{
  "n_mels": 64,
  "bottleneck": "vq",
  "encoder_stem": "single",
  "latent_channels": 4,
  "decoder_blocks_per_level": 1,
  "decoder_upsampling": "transposed_conv",
  "beta1": 0.95,
  "lr_schedule": "wsd_sqrt",
  "warmup_steps": 190
}
Rows from block 0 of the decoder of a small spectrogram VQ-VAE, named by matrix and row number. Rows with one number belong to one channel. Each number is 500 + 50 x the weight over its row's rms, rounded and kept within 0 to 999. All counts start at 0. Numbers have three digits each. After the name is the row's rms in percent of the matrix's.
After each channel's rows are labels from the 100 clips, of 14976, where the channel reaches its highest value: "responds to" is what is common among them. Only what is clearly more common there than usual is listed. The data: notes from a synthesiser with random patches.
# convs0: first 3x3 conv (decoder.mid.0.convs.0.weight, 256x256x3x3, each kernel summed), inputs 0-85
# convs1: second 3x3 conv (decoder.mid.0.convs.1.weight, 256x256x3x3, transposed, each kernel summed), outputs 0-85

convs0.92 095:497592492474568459583504473532551496477512501467493432474507556497516481412478461503524523551514526522581415504490497569464440544483491463554578561476416490579549479588516494554471530528545452572421539556580414521545441410373469480507502493497446421492475478
convs1.92 090:377536547491526471607525514588479535489561506442581461537522561424520560463511519459407455544460433507485558476412395541524400503534493400449594500520501551405494552447479457456507481429435513442499503571514490497552425499535556519453460576544470444480449511
responds to: square

convs0.60 103:502574466534468438440497500525515449451358482525508521474415520375392528463503503552528546544550482477466432438526491537536575585499416430497528514453561392489419534524552535473496481504599491558539487451455439520426604491491470400434501433425435596489525419
convs1.60 108:459511528529515535561426449607536403460487534510532461497444471512495527524504454482526483430509534547504487480547479504548544511391481588506420455534547610491464500491551539497620510502521446468520515464461483513507510550523495517533579553447458526531603515
responds to: glide

convs0.151 094:546469553448512476471425573552514564444458475462436455481544526449433592597446532576480528491545457537451505489515507557478519602388595447512455461504460505559451480469529582493467530509512517499494508503557502498507587529530428469596436417516588590600513539
convs1.151 100:530450412468430503537501573579480538547477552521514557502485457416519546506565583526518518460532578533507543452579509544437521477448438523564502482395497410537553521548551488435466494474502478596484485523482606421473535596470417439536468431467494613514489462
responds to: glide; square; pitch class: B

convs0.21 096:511538528508462539539524467505461453566529515492504409488482449483412516514460484488446490446425513508519493541468484492486454538555527519451402445433390530590593486469561511471484444467485453509481417461500484498414477500533480535501514603542522428500393443
convs1.21 114:471571477440498505487581578452449500545599478464448535480470460473515508573503472443491405538502531540517483548422471575524572446454442543473592440480555396546541483593442429517597554497483604495543579512485539479440464584430518512549541510478455451500507434
responds to: glide

convs0.239 091:512516478521440455542469510532470459409411503408552513541552446563484524424506483532546513468469479460402485434549469489558503513584461585571554451517376529544498527558508512402498442478518479393510485464450511449420544568525451458542588566431468563464499511
convs1.239 114:355423555483470489527507522442559563520532482498565494468456538480518539511521474373495457466491497494470511428522488546517519493375527455573455602530563495463444573459587501485597477496563456521480542520466456457629443536479503472443441495562543509595531515
responds to: glide; hard sync

convs0.23 098:445498546507434418494450463569480491570541535423504568559492536561466447437521586484489492558552493466499501403564464490565472514487534594494513493534479503475372459465388490564597516546483494562485474505502570511493430537487427593480461481577539542481511508
convs1.23 082:517533464400518580504530544437436515532515506477523522568625442429474473556432498435512496528454531582613497522511429529574609479421523514524536507527471502409523530470478516485607554478592429540509445530491514469485487542485556459468540479497520590432504450
responds to: drive; noise

convs0.103 106:519462418556398527624529456538422480476505519469461478550469526518478497527593557574427549410573464524446526563496501468467414473570493499486435507477479503597447547524448568418510494473557501505433455532533453503474570499534503462475516493467546463480525506
convs1.103 126:541540484574486439501491580518376609506525477500369532504502487475487454570562496512462525466556549459575550469504473555502456379436509465465470550559527516536524529493479511473578481542496449396536552642516469400555484496469461525433455445482458590519455399
responds to: glide

convs0.134 099:551448548541433541383475512541561480532466509420433483415531518489517577436493414443492545514635561495498539506458537464557571461496432455539478566567453483566496398494431501422582513488525467502528354445513539549491538496484512562423519477529564410503453474
convs1.134 095:484414555459516537510490454526475495516506478427539533429478485597525437484609587502440406493535522481616541464643532512537538573539405480438482525571497477459512487480473605524540466490605446518435464515511541517549503528497493505525449483571483610417553494
responds to: drive

convs0.198 085:510541490516575430600532525512568506575393478503458494460500575495525488557446528472538520490496463607498559457503450484570548539470462427587477548426572564525457596489435624498521492457536477557501539488543481432470455481402597415499627553545549505559443459
convs1.198 108:570560418538428409528547578590492559516412498423530432494485406439525564525454472520485463562470534552529535410390541569489483531526536528528483465459452527437557511560474433567470522481519519485464484523493557438476586452519459507481483452550463547466498514
responds to: square; pitch class: C#; pitch class: F

convs0.220 104:478505540504562537556542410472576496531467487398459498537467533437398584499421507484518495415454505502457517493490557483454450492415559534498503519503496493487518428483572506565459534449498500598651525627554432426513520483433614493549515521492540539411476508
convs1.220 094:565516497462598525482479518556533495494602470432543585543550481563501567478422535593540555472555459473453483424446551439484464480540423434553449483520449436506540499482543542500580544509473424398566573447344593542475549492565639512469532525517428426563465579
responds to: drive; inharmonic FM

convs0.16 090:497409565550490439587454521435566502490459486503562434469552499542455545383463586445479488561474459441474504479545455528575510459543482533493545482584548511535570464516563570503479531420433519497486494464455453508393462528461411461487415511533506482566559548
convs1.16 099:554531450533508521534445489533549472411510504591603480513476558485496432492417458452485528529484469502455429458511475425494515489566500498526547506397532580397522496554542472519529604515446522574458515504514590408458495547604616463571469589406490593548484499
responds to: glide

convs0.232 091:537602539571498492539486550447516470550546483443487537499535455477519431501452443469426599560585464530454495489656438494503465463521549528460451435559560426552454500435481507541510431358560474541407559541504536473512510518469507412470518531427590484443516520
convs1.232 102:475477526565398479511461437482428596474608492455406590457472478572418521513571404511550464474571444525547516435509498522415458408459481432435630408513461496393432542446576461503518412496562509433542490457503472601522511537458507626530470500474482457542589469
responds to: glide; saw

convs0.206 099:510493540508550458498479555480444471601470490571520535530530450460572555526518490348575494496484503481560492554532488388520440502513456568514482500526495523571495563551464478429479547548501425524546450470546400426484509481441502398577471582453469490435465472
convs1.206 098:396461411475461559444422488572492522442580467446490480473542572549518553523505475480438499520458449531457499477503464489439448493591610574524481495528547518477507477509470454452411454483508498468423575593453410445476483494462506488490569564484463542488551498
responds to: square